config.toml
loss = "sigmoid"
encoder_norm_position = "sandwich"
encoder_parallel_block = false
text_encoder_norm_position = "pre"
text_encoder_mlp_ratio = 6
epochs = 25.7
warmup_steps = 490
Rows from block 2 of the text encoder, named by matrix and row number. Rows with one number belong to one attention dimension. Each number is 500 + 40 x the weight over its row's rms, rounded and kept within 0 to 999. All counts start at 0. Numbers have three digits each. After the name is the row's rms in percent of the matrix's.
# q: attention query (text_encoder.blocks.2.attn.q.weight, 128x128), inputs 64-127
# k: attention key (text_encoder.blocks.2.attn.k.weight, 128x128), inputs 64-127
q.22 094:439500500500500500544596574424427434500571616584500469579500500443500500500500500500500500381480500500500448445500566500500500500500500500543500563500500500440500500500538555500500500518468500
k.22 072:500500552500500446500500500500500500451500500500500500500500500414500500500589374500500588500556460500500500500500421500500500500500500450500500558500569500411500500500500500500500500500500500
q.23 082:500500500412500500500500546386500391603500500500500500500433500500500500500590500500500527500500551500500411500500500500500591567500500500438500500500500500500500532549389500500557500500500500
k.23 085:500411500500500500500500500500609582500500409500500500563417481365500500500500451454500579500500500500533500500541500388500500561500531500554500500500561500567500394500500455500500500500500500
q.24 084:500500500500500419500500500500500500500500500500590469500464500416500582500500395392500405500500433500500415539500500500500500500500500500547500684500500500365500500500542500500500500543500500
k.24 103:529500500500541500611432461455500500500500500424500500500500561529500500396500500500500500450500500500500500500500533500436500500500500500500500431500500500500500500546500500569500500500449500
q.25 122:500500500408500526646500500500541500553437500500500500500399500500500500500500540500500500500500500500500500435582528500500578500500550500572500458500500500563424500500532500500500500500500500
k.25 083:601500420500500552500500500580641500500500500500500500500398500500538500552500500500500596500500500500623500500554500500500589500513500593500500500467500500500464448500500500500500500594500500
q.26 103:500518500500452410500500500577500500500500500500575421500500500540500460500500500395500500500500414500500500500500500383500500500459500500500500445500500474471500500542500500525500521500500500
k.26 123:500500500537500500500409500554500467616558537500500500500588500500500560539526537426482500500500573500500390500500500414469472500500500372500500500500500500500401500500521500500500529500562500
q.27 091:438500566500537395500500500500500500500571609500500500397500500435416500500500500500426500500500500452500388500540500440500500557500500457500500500500500500350470500500500500437500500500426470
k.27 066:500500500500412500500500607500360500500392500500500500500500500420500422500437500500500500500500500584594500500500500500500500500500500452500500500500500500500500500500500500500500559595500500
q.28 070:500500500500500500500377500500500500500500500332614461500500500561500500447500500500500500500657500500500500500500500500500500500564500428542500453500500546500500500500500420500451500500584500
k.28 077:500457428559500500500500500500500500500500500500500500500534500500414586407500500500500500500500500438500500500500500500500500560446500500575500500439500548500500500500560500500500500500500500
q.29 097:500500500500500500500500575500455500500500500432500527629500469595463500500500500557500451500500500500447500500500500500500565500402500500500444500500500500500500500500500500500553431500500500
k.29 081:500500500500500500500500500500500500554478500500454500436500500500500500429529500500466500500500500500500436500546500500500500500500500500630500500411500500500425500475500591500500500500500500
q.30 078:500500500500500500588500500373500436500500500420500436500500500500603500500500450500500500500500500500443500500500500559500500446400500500500500500444500456500500500500500542584500629543467424
k.30 078:500500500577500500409500440500500500500500549500500500381567500500436500500410500500430621500500500500500564500500500389500500500500500558500500500500500500428500500342500386594500500556500500
q.31 089:582500500500500500605500500500452500558500457500500553500500592500500500558500500500458500500500433500584500500500552500587500445439500500447500500500500500500587500465500500587500500414500500
k.31 105:500500442457500500500500500500500500549500441500540500500500500500500500500500500500500500500568500500500500500500500500500500500500500383500500500427500500593500500500500500500500500597500500
q.32 098:500500500500500500500500500500549500551500500500395462437500500500500500500571500500500500500500500436500420500500500500500579500500436500471500500500500500500500608500500500500544500500500500
k.32 117:589500500500500500500500500500473500500500535500500513500500500500459500500500500554468500500500607500391500500458500500500500500500500500500515437555500500500500500500500500500500447500571546
q.33 095:500442500500500500604553500500500585500500500500500500580470500500500500500500417500500500500500500500595447500500357500500500500500500500500500539456500500381500465500500537500500500500500500
k.33 125:500500597537500500500500500500465560500500500500500500500444500434402500500500378554500450451500521500500500629500500572500500500500500500500442437500461500500552500500500500500500583543439500
q.34 120:500500500500500500500500500500457467500585500500500500500500500500500457500500500500500617411500500500500500500500414576500500500500500500500565500500600531466500500500500500500500500437500500
k.34 097:500500463461500500500555500500500500500500500500500500580586500500500453500403500599500500500500500500500563500500607592500500500500445438500500500500399500500500500454500500500453500500459415
q.35 094:500560500500421500532500500500500474557500584460500500500500500541500527500541500500440500500500500500500414583415532427582500500500438500500434500500500500539575500500583548459500351500500500
k.35 093:500500500500530456500500500548430500500500500500500451500475500500465500572572500500500500500572559446397500500616500500500500572500500500500500500500500546500500500385500500500500500500500500
q.36 102:644500500500500500569500436500500549500500500500583500500500500500500500562500500576500549500500500529500443421575500500402500500418500576500500642500500500500479560466500500500500456500500500
k.36 105:563524500500500536500500500568500500537518500428500580500500500500521500500500500500410565463500500500500500500500547557500562500500558500500500500500500500500500509500478500500500500605500500
q.37 075:500419500500500500500500500590542450500500500500565552588500500500500500500500500500500500500500500500500582356500500422500546500500500500500500500536500500500500500500500456401500448382500500
k.37 076:500500560500500399500500500500500431500500500601500448441474500500500575500500605500500422500500500580500500399444543500500500605560500500500500441500500431500500500500500500581405500438500500
q.38 095:500500500500500567425500500500500424500500500500500500555500532500477500500500500500500406500500611500500500500468500500358500413500543500500500558500500500500500500433411598500500588541427500
k.38 097:500500500500500500500500500500500416500500591500429577418555500500500500500578500500500500500500500681500500500500500500500500500500500402388447500500451548500500456418500500446453500500500500
q.39 093:500500531500500500388500379397500500500572500500500500500500427500500500500500500424500500500436500500500442500500500435562500500546500500500500500500500500535500500500500539500421390500500500
k.39 105:591500500500500478500574398500500500402470500500500500500500500500500528500500500548500500500500527500500435500500500500500500500500500384500405533500500530500557466560416500500525607532500588
q.40 099:500500500500500500500500498412500500456588500649500426500500464567500500500580544529500500500468517567500500500600500500434545568422603500500500500500500500456500500500581500500500500500500500
k.40 089:500559500500500416500403500500500500500566500400500653500500593440500563491457500500500500500458562500500500500500500500500500500607500500500379500500500500500500500500500500500500500459441500
q.41 127:500548500536500441500500449500500500552500500500500500435464500500500508500500500429500500419500500500500500500500500500500407612500500411500500600500500500500514500500523500500536500534500584
k.41 110:500500520500500423500500500332500500500500500500537432500546500500500449500500381500500502500500500500500500500500500589500500500500500500500500500521500584500500500500500500500500500500500500
q.42 123:461500423538500500436394500416500500500406500500500500500465454500557500500500576428477596500500500500500500500500500500552565500500500500534500500573531500500500500470500500500500380547500571
k.42 096:339500563500500500500500500500577370453500500500427500500500368500500500500500426500436500500500500500500500500500549500500630500608500500560500500500500406500425500500617500435441412500500500
q.43 090:500500553500564500554500500551500500500500500500500500500500500500500542500500500571500500500588430500592427500500500500500500500500500500500500559500500500500500500500500549500500500500500500
k.43 089:500437458500572500559500500352500434500464500500500500500465500500500500500500500500500500447500554556500500500538500582411500500433500500500500554500500607500500500500500500500500500500448500
q.44 083:439500500580500500500500500459500500500451500500470430500500500500444500500466579500500500500500500500500500439500500500636500500439500558500500422500500579421500439500500396500500578500601500
k.44 096:500500500570500500500402584500647500500500564500500539500500500500569500500500470500500500500583500422500550500500500500500500500500500575500500454542598500500441500500500500523462466431540500
q.45 101:500402500570500448500500500500500449500500500500500500428500500500500445460500500500500565428500500500500500500500500534500517500596500432467460500500546500466500478500563439500500435500487500
k.45 084:500500500500588500500500396500500500500500500598500396622423500500500500500500500500500500500500500500500500500566500500500500500500578500500500447500500500500500500567500500548500576500500500
q.46 091:500500500500500500500500500500500500455406500540500430500500450500460500500500500406571404500444500500500549412500435591500500540500500500500500500566500500500543604500500500542483500436500567
k.46 091:393500464500500500441500500405586500500500540576500500500461500500500500449393452500500438527567448500500500529500500580500500500500500436500440500500500388500560480592500500500500500500547500
q.47 089:500500500500446500500500500500567574500500500500543500552500500500500500500500500440500429448500441500500583500500500519415543500433500500500610500500500525428452500500574500546500500500500647
k.47 099:560500500500500375500604500500500500444500500566434500500500500500500500401500500500500602500500500426581500500500500500559500426387500500555500539500500500500500500500547500615500500405500500
q.48 113:580500500500500500540500500572500588500500500528500500500500500527526500486500500500500500500500400500608627500500500500575595500500384408500500500500500500500500500500572500500500394561500500
k.48 119:549500500500500460500578551500429543558500445568567500585500445500500500431349500500500521500570537500485500552439480500500500500428500500500500424561466500514465500440500500500500532500500588
q.49 102:500500500500500351500500572500500500500500544564500500458500500500500500500500500500581500500500406500500500500500500500576500500473441426500500500500500412500520500500500500500500500500500500
k.49 107:574500500500476500500435383615409500500573405500500500500424500500500446559408500500396462500500500500500614562500439500500451583500468500500500500500542500500537500500500500500500500500500500
q.50 111:622500532500500500416500500500500601500500500441393500527500555500500500500500500500500500500500469500402466575500500542500500577435460428500500500451524455465500555451556500500500474500500462
k.50 110:500444500500500500500473500500500463671469500460500592549500500540537500500391470500384485500557500527448500550500500500500500588394500500392423500500500561500425460500500433500500500544565562
q.51 091:500500500500500500500500442500500571403415500577500500500500500500576540500500500500500434500500500561500500500500500500500500500500500500500500629500500381500500500500500592430441416500500500
k.51 077:500500500500500581500500500500500500500500608580500419370500500500538500603500500500500415500500500500399500447500500500500500500500426500500500500582500500500500500563500500455617500547500500
q.52 097:500542500554500500500500614580500500500500500500448500544500367500500500500500435500500500547552378500500500500500500500500500420500500500500500500500500603515500500467500535410500500500421569
k.52 097:500500500421500500500500530360500572500500469500412500500500500500500500500500388572500500500553500534432500500500500500500500469500500500500519587500500500500558500500500500429500500544500500
q.53 100:500500563500500500500500449500500500500500500431616500500500500545500500500500583500500500568500500500594500386526344500500500500500500500500472451500500500562500500500500500500606500437500549
k.53 109:577500554500500500524500500500500550431500500500500450500500579500500438426422550500442542500425390500500500500414500532500500500500538500474500523500585500500500500608573500500500443500500438
q.54 100:598535500500500595455500500579500500500546500500395500500500500394500500500585500408500500500500500596500500500563500500433500500500500500500480500430500500500500580456500500500541500500471500
k.54 095:500500500500500459500500578500500610500574500500500500500472566500500567500500500500500500500404500500500500500500500500563500500500500500500500437593500433500500500557500500500561449543500500
q.55 122:632500500580529534500500568500500500500468500500500500597500394500467500500500500500555448500500500578500500500500517408404500437500500500500500500500450500522500518500500542500500500500500500
k.55 108:500500613500500500500500500500597552500448500628524500500500500500500500559500500500500500595500500500401500500500500500500500500500500500500500500500500500500500473500500434500500500600500500
q.56 139:500445500500500461500500500500554500500525500578500500500446596500500500500396500435462500500500500550500500553545463500500500632500530500417500426398500449425449500442535463435500601565500500
k.56 136:467500500500581605500552536500500600500500500500500652470500500438500500548529537535500500539500500500500574441500500500500500500500450500500415500500500500500579566500500500500500444451417500
q.57 119:500500500500500500411500363500500622500500500500500484500500500500500500500462466500429546500500500500500500500500500519553500636500500500500500500500579533500500424500500500500563500500500500
k.57 117:500500500500596500500585500436500500500500500500504586500500500500500567445482500500500500500500500500538569500500500500500500500500500500500377500500536500628500525445459500500399500540500500
q.58 088:500447500500500500500500500381500456500500500500500500500500500500500640500500500500500424522616500500396500500500500500500500500500500565500500500578500500500500500500500500500617500500500500
k.58 108:449400500500500500430500500500571500500500407500444500582467500500500500500435521500434500612500500500500500500500438500500533404550441500441500500429454500500500500500464500500548466422500500
q.59 102:388500561500500500500500500500500500500500500500450500500500605500500500572500500500444500500500500500500539500500470592644500500500500524551547500556500554500500500500500500456500500500465500
k.59 095:500500500500559605500500500500555621567416500500365500566500429500500500500500500500500500500500500500500500500500500500500500500500500500500500534500500575500500500500500500500500500458500467
q.60 066:500500500500500500500500500500444500653500500500500418500500500500435500500500500500543500462500500500500500500500500468500500409500560570500383439634500500603500500500500500500500500500500500
k.60 092:500428500500500620500500552500465572500500500500500500442580439500500500535500500529500395500500456500500553446500451500500438500500500500500500500500500500500348500500500500500444522500500500
q.61 087:373447500410500500500500409500500500500500500500500500500600500500440500500500500500469435500500578500500500500500386500500500500500500500500500500500500500591500500500600500568500596593500500
k.61 099:500500445500500638500579500500407586500500500500500500500500544500500500473533526500500546500589500500564500546500500500500500500500484500500576500543500500500387500530551500500500500405500500
q.62 093:581424500500553500440500500430500500500582500500500500460500500500500500500500577500500500500500583500500500500500500500400500500500500500464500500500500500500500586474500500500500638550445500
k.62 095:500434550431431500500500331500500500500500425520483500500500500500500500439500500451500500500561575500476500500500500500558437500500500571500588500500500500411439500465500500500500500500602568
q.63 087:447500500500500500500420500541442457500563455537564500500500500500500571500410576521500553500412500500582500500500500500500500537572500500500500500551500500500500500410500433436500500500443500
k.63 089:500567597380500500500647500500500500500500500500405500500500500500500449403500500500500500500500500662500500500500500559500500500571532500605500500500418443500500500500500500500427500559500500
q.64 115:500500402582500399500500500500500434570500545423500469617471439500500500500500544500500614500500500433556562500413500500500500546476550500500500500500596500500459500500567433500500531547500500
k.64 105:467434500438500500500500500500500500500432500500500573500500500500620500500454581436445500500612436564500529500500465500526500500500500500460574500500500420500500500500500500500390500539500405
q.65 093:500440589500500500500500396500500500520500452500500461388500500408500500462500500500500500500500500500372500500580500500500388500500542605500500500500500500500500500500500500500500500500500500
k.65 123:589500500500416542540587500500500500538500500500500500500569451500500434500500549564500470500500500591500465439544500500500500500500500500500576500500529500500500500500500572500500465500500425
q.66 102:567565500500443500500500500500443500500500500500500500500450421500500500500500500500500500500582500500500500550500500500552570500500459500500543430411569500587555500440500581500572533500500500
k.66 111:500500500500446500500500500440608500500500566551486500500556500450500500500500500500547500553500500439500500500466500500500419500500500500500363500500500500500575426500500500481500547500500500
q.67 102:608500587537500419500375500500500444500435500500574500500500500500500528500500500500578536500460500500500500500437591559500500500461500540500550528500500500569421500471500500597500500500570500
k.67 095:456500500607412500442566500500500500500572500500418500500500500449500500500500500500500500539500598551449500550500500500568462500500500563500500500546556500500547500447534500527467463619500500
q.68 114:377578437500500500572500500500500500463500500500500500500500500446523407456500580500500500500411500450500435500500500500500500551500500500500500500500500467420564500500500500522500616440500500
k.68 106:552500500500421615500500500612450500500500402500500500500500439500500500500500500500500500456500525500500500500500500500500500550500500500538557500500458573451500500559500500500568500500500500
q.69 073:500590500500500500500500500500438430438500500500500500500500500500446500500560500500500500500500500399577500577500628500500500500500602541500553430500500572500550500583594500435625500500500500
k.69 088:568500500500500572500500500500500547500428435480500500500532500421500397559467500446500616435500500437500500500500419500500500500500500586500431500500500500500500406500500500449441500447500500
q.70 094:500409531500536500500500443406500500500500552500551500576461500500575500500500415500500500500560500500500540500500500500535583590500500500626500554500568500500386500500580500500500424500500574
k.70 081:500500510500500500387543500500469500445500500500500500500500379500564528500500500500500385474500500500500500589557500500500629500500500500500500500500500500500384500608500500500455500500500500
q.71 108:465500637431500500500500500500500383500500521500500500361364558500547500500500500500531500500500531500500567433563500500500500596500500500500500500500440500500500500500500500500500563405500500
k.71 111:577500416547500596437500500549500500500500433423500500538547440481500500500500454500500500500500500530560500500552468500458500500542565605500500500412500500438553552500500500500465449500613500
q.72 123:585500500500500500500540500396500500453587500500500500456500547448500500548500500539500500500500500500500388500435500551446500500500500500500562553446500500500500565500500500500500500447418461
k.72 132:441500367594500500500513549500470437570537500500500426500500500435500500500467521500500500500500587500443500551500500500500500500357500500500500500500500589500448608574500500554500500556500437
q.73 132:500500500500500540500540500591500500560500500437500500500520500414583404500500590541500500500500421539413500500500500500500500565500419553500500396500500539541500383500389500402500500489500500
k.73 085:500592500500544500500500500623500552500567500500534384500500500500483466500500500590500597500500500500448500500456500432500500500500559655500500500500500500500500500500500500433500608500500500
q.74 099:500500500535500500500500500500500646500500446577500431579500500582500437500471500500500500500551500461500500589500426500500500500442597500500500500435500500500500630500500500525402517500500500
k.74 112:434500562368500500500500500429500500500542500500500500500464500447500500500500500500500500500500500500446524484548500500500500447500500500500500500500500500500500500530500500500500500500459500
q.75 098:500563500629466500500557500500500577572500500500500500500500500500500434464616500433500500458500500500584500500500500500372500500500573500500536500500570500500500500500500500500581500553500431
k.75 093:500422500500500500500500500479500500500500500500569500445392500500500500440500536537500500385500500500500500500433500500571500500500559500500500448500500537500500500428500388500500500627500500
q.76 092:500570500500500573500500500545500600500500500500500500500500500613500500463623456500500500500500500500500616500500591559500500500500500555500500500413577500500500601500602570434500500500500500
k.76 087:500500500500500539500500500463500500500500500565500500500421450531500500500500500500553500440500500500403469404500500391500521500500500500414500500500500515500500443449500429500500500500500500
q.77 110:397443555500500500500500500500636549500500500500500500500500500500583500500500442500433500500500500500500589500557500500649535542500500500500394424500500500500413500500500500500500500500445500
k.77 122:500423532500500453500523500500610429500500410441500500562500500527500602570546500500500500611500500500500500500500500500500500500500500500500500577500449448500500606500500406500500419500500500
q.78 069:552500500500452500500500500500500613500500500555500578500500434500500500445574500500439500500500500500500500500500500571413500500500500500500500500418500500500500584402500500500500500456630500
k.78 068:500500500500411500500500434612461500500500500500500500500500500500500500500500500434500397500500500500542500500500339500500460608424441500500539610564500500593423500586500402500500457500500500
q.79 101:566500553500419500423500500479500500448500500500500535500500500500418500578500500450500500500500539463500500356500594500500500500500500500500500500561500500606449562500500567500500500500500550
k.79 097:468500500500500469500500500586500500500500604500500500500500500500606500500500500500528534500500432500500500500559500500500500500500500500428500397500500500500500500500500500576500500500500500
q.80 113:500564500584500500557500612500500500500452500500500465500500500500500568558584500500500500552500500500500500425500500535421500500500454500500399500538500450500500500500500459500500500441599500
k.80 102:500368433500500478500500500500500500500500500500500480500537500500500500444500500500500612500500500500500500500500560500547556500439500621500500624500500500500500500574592440440500500536401500
q.81 114:537608432500500500500500500500500393500500500550613500598435481527500500500500382500500500500377500500500500500500500386500500500500500500432500620500500500500500500500500500547500564500500500
k.81 127:500500500608460500500500500500500500500500436500500500582407500545500474533500500534506500500500500461500500639500500517500500500500500581510500447464445500576429525500550500464500500500500416
q.82 099:500500500500500500500500500432435500500500500500431464500500500500500500500583500500500500500500500426500431500634500500402500500500437500583555476500472500500426500405466500500500500471500500
k.82 092:500500554500500455449500500556500568500500500500500500500500500500500500500378385593500500432500555500500500500500500500500500500500500500500500500500500631500500500500500416500500428500500604
q.83 101:500500500430500500613500500440500500500454500566500589481500539428500552500470486462500392500500423500535500412500500500500500500500500500500500458582465500500540500500500564500453500540441500
k.83 104:534500500500500500500500500500500375500547447500500500440500500500575500462500500500500500500500500458500444458592556500500500448500546500500594500500500500500500500541500622599500500500500500
q.84 086:500500582500613500500500500500500500500500465500500526439428500500500500372500500500460500500500447500557598581538500500500500500438427500500500500500500500500459500500500500500500565500500500
k.84 089:500544611500464672500596500500500500500534500500500500500366500600500500546500500392500500500478500575500429500500453500519500500465500500500552500500500500500500500500500500500500500500436500
q.85 096:500500599500584500500500500500500500500500500500500500500472374469500413500500523500423500500446500500500500500500500500394525500500424577500430500500500500500500500500500500500448500526413500
k.85 093:500500500500500500500500500450500523500500437500500500573500500500500500554500448570500500500500500500500464448500477500500500500500500500500500500500500500500547500500500500500591419463433500
q.86 089:500628447500410427500500500500500500500630500500412500601500500500390500500500500500500500653500500500500500500430562500500500500500500500500500452500534500500500500500500500500500500500394500
k.86 101:500500500500500427401500500500572549500500500425500582561572450517604500500500500483611563500500488500554596539500520458468500500500500500500410580500500428500500500500500500500444533500500500
q.87 087:500500500424500500500620500500500431500500588620500598460500500500423500530500616500500500500500500589500436385500471500500500500500500500408500474579500500500500500500457500500466500610500500
k.87 109:500536500521500500500461500597500500500409446500500478524445500500529500500500419517442500567547500500500481500465500590500500444500500500500500581500413500500469500500555500500500475536500500
q.88 118:380500584500500436500536500500582500570500500500461500500500500482500536500436500600439585500500500467500566500500500500406500500500615500500356500500500500500500500586500500500383500500400500
k.88 094:500500500500596380446588446500500500500500500606500500601500424500500500500500500500500500570419500562500398597500500500500500428500500500541500500500460500571500411500500500500500500500500554
q.89 130:500387500458500548500500454613500535500500500500500596500500587434500500500500500500467500463500500500500561552459500404475500574587531500500500500500548500500500500500500500420460500500500500
k.89 103:414500500500500500524535552500405386500500500500500500500500556500500500500500500500444500428500616500612485500500434500500481500500500500455500500500500500500500436500541409500414500411500500
q.90 092:500575500500575500495500500500500500500500500500566500569500500500429479500500397500381500574500500500500500500500500500531500500500409500500500500500500399500500500424422500500500500565500500
k.90 108:559500500500500566500500500500436500500500533500500500500500500394500500568500500500579542585500392539538500500500568500454500500500500500461444594500500500500500500500500500500413500500500500
q.91 096:500500431500592635500500500500500569500500500500395500500500500500500500500500500500590500500500500500500602500415500500580500500500449500500500515500500500500568410500571500500500551500500387
k.91 102:500500500460500410500466500500500500500433371393500565573465500500500556500500582500500500500500500500500500500500500500500500500523467449500586500500585500500500500500500500642500500500500500
q.92 079:500500500500418500500500500500500500500500466500500461500500500581500422564413500500500379500500500419500500524500500500500526589432500500500500500500500500412500500478500500573466500500500500
k.92 090:500500500572500419500500500382500500500500500424404519500557500500500500395500444500500432429434500500542445421532500500389500596500456500500500500500500551500500500500500500572500500500500500
q.93 068:500500500500500415500500500500500500500419500500500500500500500500500500500377500500500500500500500500500454500500500500595565500500500500500500500476595579500429589500500500500500500578500500
k.93 085:500500566500500500500500500470500500500429500500604500440661603500563500500500500500500381500500375500500500500500500500500500500500500500500500500500500652500500500500500500500434585389500500
q.94 096:500500500500534500500500500500500574593500580419397500500558500500500500500500500535500500500464547500500500500489471500500500500500452500500500524547447500461500500500500448500568500500500500
k.94 100:600500500400549439453500500500500405556500444500500500607500500500500500500500500500500500500464555500572515555551500500544437541500564500500500500500500448500459500500500558500500500545500500
q.95 092:613456636500500500500500412355542500500500500500566500500500500500500500500500418500500500500500500500500500500500500500500500500405500500500500500500500500500610578500500500558500500448500500
k.95 107:500530500413440500500474500500500500500563500500483626454500500500500500500547500500500538500500500530500500500500569500500500500500500429500577425528500555500500500500442618500541500444500441
q.96 107:500500500500500500500500500500500591500500500419500500474500500500500500500413500424593500500500598500500500500500500437500431500555415500500500500500500559500459539469500500500459452500500500
k.96 118:500559500500500500500500500500395500500500500500500588500512500500500500500500500500500500500500570500500500500433591500414500500570444596500500500500500500465500500500500500500500500500544500
q.97 108:500589500500500500532500500500500443500500500409500500500500500500500500500500500531500500500616500500500500500500600547432500500500500473436577500500555500500500500473500500500536458584561568
k.97 118:500500500500500500500436500500500500458619500500500500500550500542560431500553500500500443516500500500500500500500440500678537500500500500500574500500500500500500500500500500500458500533500500
q.98 111:500500472500500610451500500454454500462500500500468384500500500500500544471459555500465500462602500500500500475452500500500560500529500500466500500500549455548500451500500500500500530500500617
k.98 094:435500500500500500500500500455500500426542500549500500500541500561500500500500500500420453500440438500576500500527500500500435542500500500500500563500500500500500410500500500500500500500500500
q.99 082:500500500500553603500578500547500500500500570500500427500500465500551500500500500500500583591616500613460527500500500500500500435500500435403500451500537500500533500500500500500500500500467500
k.99 108:473441604500480500500571423500437500500500500500500528500500500556500460553595500500464500500500500500500500473500500500459500500500500500500435500500500500547500500500500500500550500500438500
q.100 088:500500500500443500500500500500500500500500565500500545500500569550500500500500500500500500500500500569500500398423500434500453500500500500449500464500500500467566500500446437355410426500500500
k.100 092:576500500453586572565500500500500500550500500500500500500393500500500625403500500500500500500500500500620500500500500472500500500500500500500500537455576424500500500500399500513500500544500500
q.101 098:500500442500500419500401500500377406500427500500529500421500521500500500500581500500500442500500500500500500456446500500500544500500500500500592500500500543580500500500453500500559468500500461
k.101 099:651500500395500500553500500500500500544500434500581500500500500500500439500500500500500500500500500500500500434500616416500500500393500500500541594500500500500500500500500579500425500500500456
q.102 092:500500577500628500500500500429500602500500470500500500500568429500407500500500432500589500500575500500536500500500429500500543500500500500500500500500500594442500500500500469437500500500454500
k.102 110:500431500500500400397500577557528500500500527500471437569500561500447500500500500500500562500500500500567500500500383546500500608531441500598565417500500500500500500552590403500500500500553500
q.103 074:500500500374500500500500500409580588500500500500432548500436415500500500500500500500500500574431618500500374500500500500500500500552598500500500500500565406540500500500500454500500500500500500
k.103 078:500500430537500500500500500500500500435500500500500500500547500500500569500500500458437500500500500500500500438416578500500500500543500500500448500591500500458500438500500500500585500500500500
q.104 111:423500450500464500500594500500457544446576500500500500500452566500382500500500500422580500500500500500500500500500384548375441500500500500463500500500500500500605500640500500500500500500535572
k.104 135:518500500500439500471500500500573500500500442547411387500500500575500500500421424500476580500500537561431434500500500611500500500500500575570552500500500500500410500586524500500500500500500447
q.105 118:500500500500453500579500586500442500403500500500500609500500500500500500500500500500500500500500500500466500418426500500500525500500500500468555500500500500396500500500500500500500500500500577
k.105 097:500500500500500500500500555500500416500500500500342500500500528566549500387500500500500431500500500500500451500500500421500500500500500500429500449500500500500500500500500500547500500422581500
q.106 123:435575500500462500578500500568500500500500500500500580500500500500500500444537500500538500500500470575500500455500500500347500570595549500525500500500500500500500500541535450500500500500500434
k.106 115:433528500500500500541558500500500500500500500500500565500500500500547500500603500500500500547500559500500423500500500500478500521557500522500445415500395500500553453500500431521500544393500500
q.107 084:500500500500500500500500581542500500500500500558500545500568500427500500422500453500500500500448500500500500500500500500500500500597407500500500500458500470500500500576500610500500500500536500
k.107 091:500500500373500427500581500500500500500577500577500556500500500500500500500500500500500414500500558402500407500500500561500500500447500500482500500406448500528547479500426500568467500500500462
q.108 106:500500500500500500500500534500500582449500438500557500500455500500500522500500438500500500466500500500387571500500414500437500500500500500500500500500500500500430500500500500500445500500500466
k.108 105:500500601500442423500500449566546548500500500500341500500500541527559500582500500500500577500433445406500500559500577500462500573500500500500500500453483440500500500540500500500500500525500500
q.109 082:611564561554500411500571500602500461447500500500500500500500500500500500461500607429500500500500552500500500500414554500500500500500500564500500500500565450500500500500540575500500443500465500
k.109 083:500575500500500500609500500500500500420500500381578500500500597547500500500500500500500448500500500590590573500500500451500500500500500500500500562500583500500525454500441500500500556522408500
q.110 079:500500449500500554500416500500556376500500556500500500500500500500500500500423549564500410500500500500500425500500569500500500566500500500500500500500461500500500423500500500500618500500500500
k.110 075:500460500500441544500500562500500500500433609500614500500500500500500500500500500500588500500500500500421500500500500500500500500563613500500439500500500539500500500466475455500500500500500500
q.111 112:500500594577500500500500500500500500500552463500500438560426500500500500500500442429500500500500500500500500615500387500500500500404500500500500500500500500541500500500500500500471583500500536
k.111 105:500500500600500415500478426500500564500500500500500389500500500500500500453500500500500554500500500500500548578500500500545500500550500500500500500470500430461500500538561500500500500500500500
q.112 128:500461500500582537500450500553584614500500500500500400500500549500542450526500578500500500500553500500472541500439500552617500500500456500500528500500500553500500500500431500500500500500500500
k.112 098:500500500500500500500500500500500500426552500500500500500604500624397500500500500500500415500630500500500500500500500500500500500500500500471500500500444500500500500393500500500500500423578500
q.113 121:601500500500500500500500500500552500500500609500500500500562500437500500500465500444500500500500454500487500500500500500574500500436500500500500500534500500500500474558438500481500500500500500
k.113 107:500500564500579500464500500574577508500500500500500588500500500500500500500641625500500500500548500500500644500500500500500500500500557500500500551500500500500500500455560405541419500500407500
q.114 105:500453500500500500500421500587500500437500443575500500403414537500500582500500446544566500500464404544500500500621500500500554568500464500463500500443424500500500500500500597500401500446500500
k.114 119:565467563500500500500500500500443500432434500500500548457500500500500500384450500500437424500570500500500500500500440500563500458453500500500500444500500500500600526500461500500500500500500500
q.115 085:500500575500447500500375500500500500500500576500500500500450500500500500500500563500500500402452500633500551500589500500500500500440461500422441500500500500500500459500500522500465500500500560
k.115 091:424449500500415500500614500399613500500500500500500500500598424500500500500500500500446500464500544500445500534566500500500500583500500500500500500500460500500500433500500604500500614500500500
q.116 065:500500500500500500500464555500575500442500384437500500586500441500592596500500500500500390575500500500500500500500500547616500500500500500500573500500380500500418500500604567500500500500500500
k.116 098:500500393500588542500500454605500604544500500500626500500413500500500526500484563500564430500564500500457500500500500500424500500587425500500500500500500449500563500500500500500500384500500462
q.117 094:655500500500500601500500500500630500421500414500500500500500434500500500500500441500500461558597409500500500500441537500500500500431500500559500500500500500500453500500416500500372500500439556
k.117 097:500403500500423500544579500601500627500452500500500500500500342500500500500500500567567500448500500500500500500500500500407500500545476500500594548430500500500500500449500500500500500500382500
q.118 110:500527483500438526500500567500500465500500500500500500500500450500500592500580500457550402551500544581500478500500615500500500500500500466455500500500425500440500500500500500557500500500410500
k.118 112:451500500500550500500500500540571500500500454500562500500528592500500500500500599500500574500540580500500438500500500500500500557500500581500540422500437500434500500500500418500444500500500445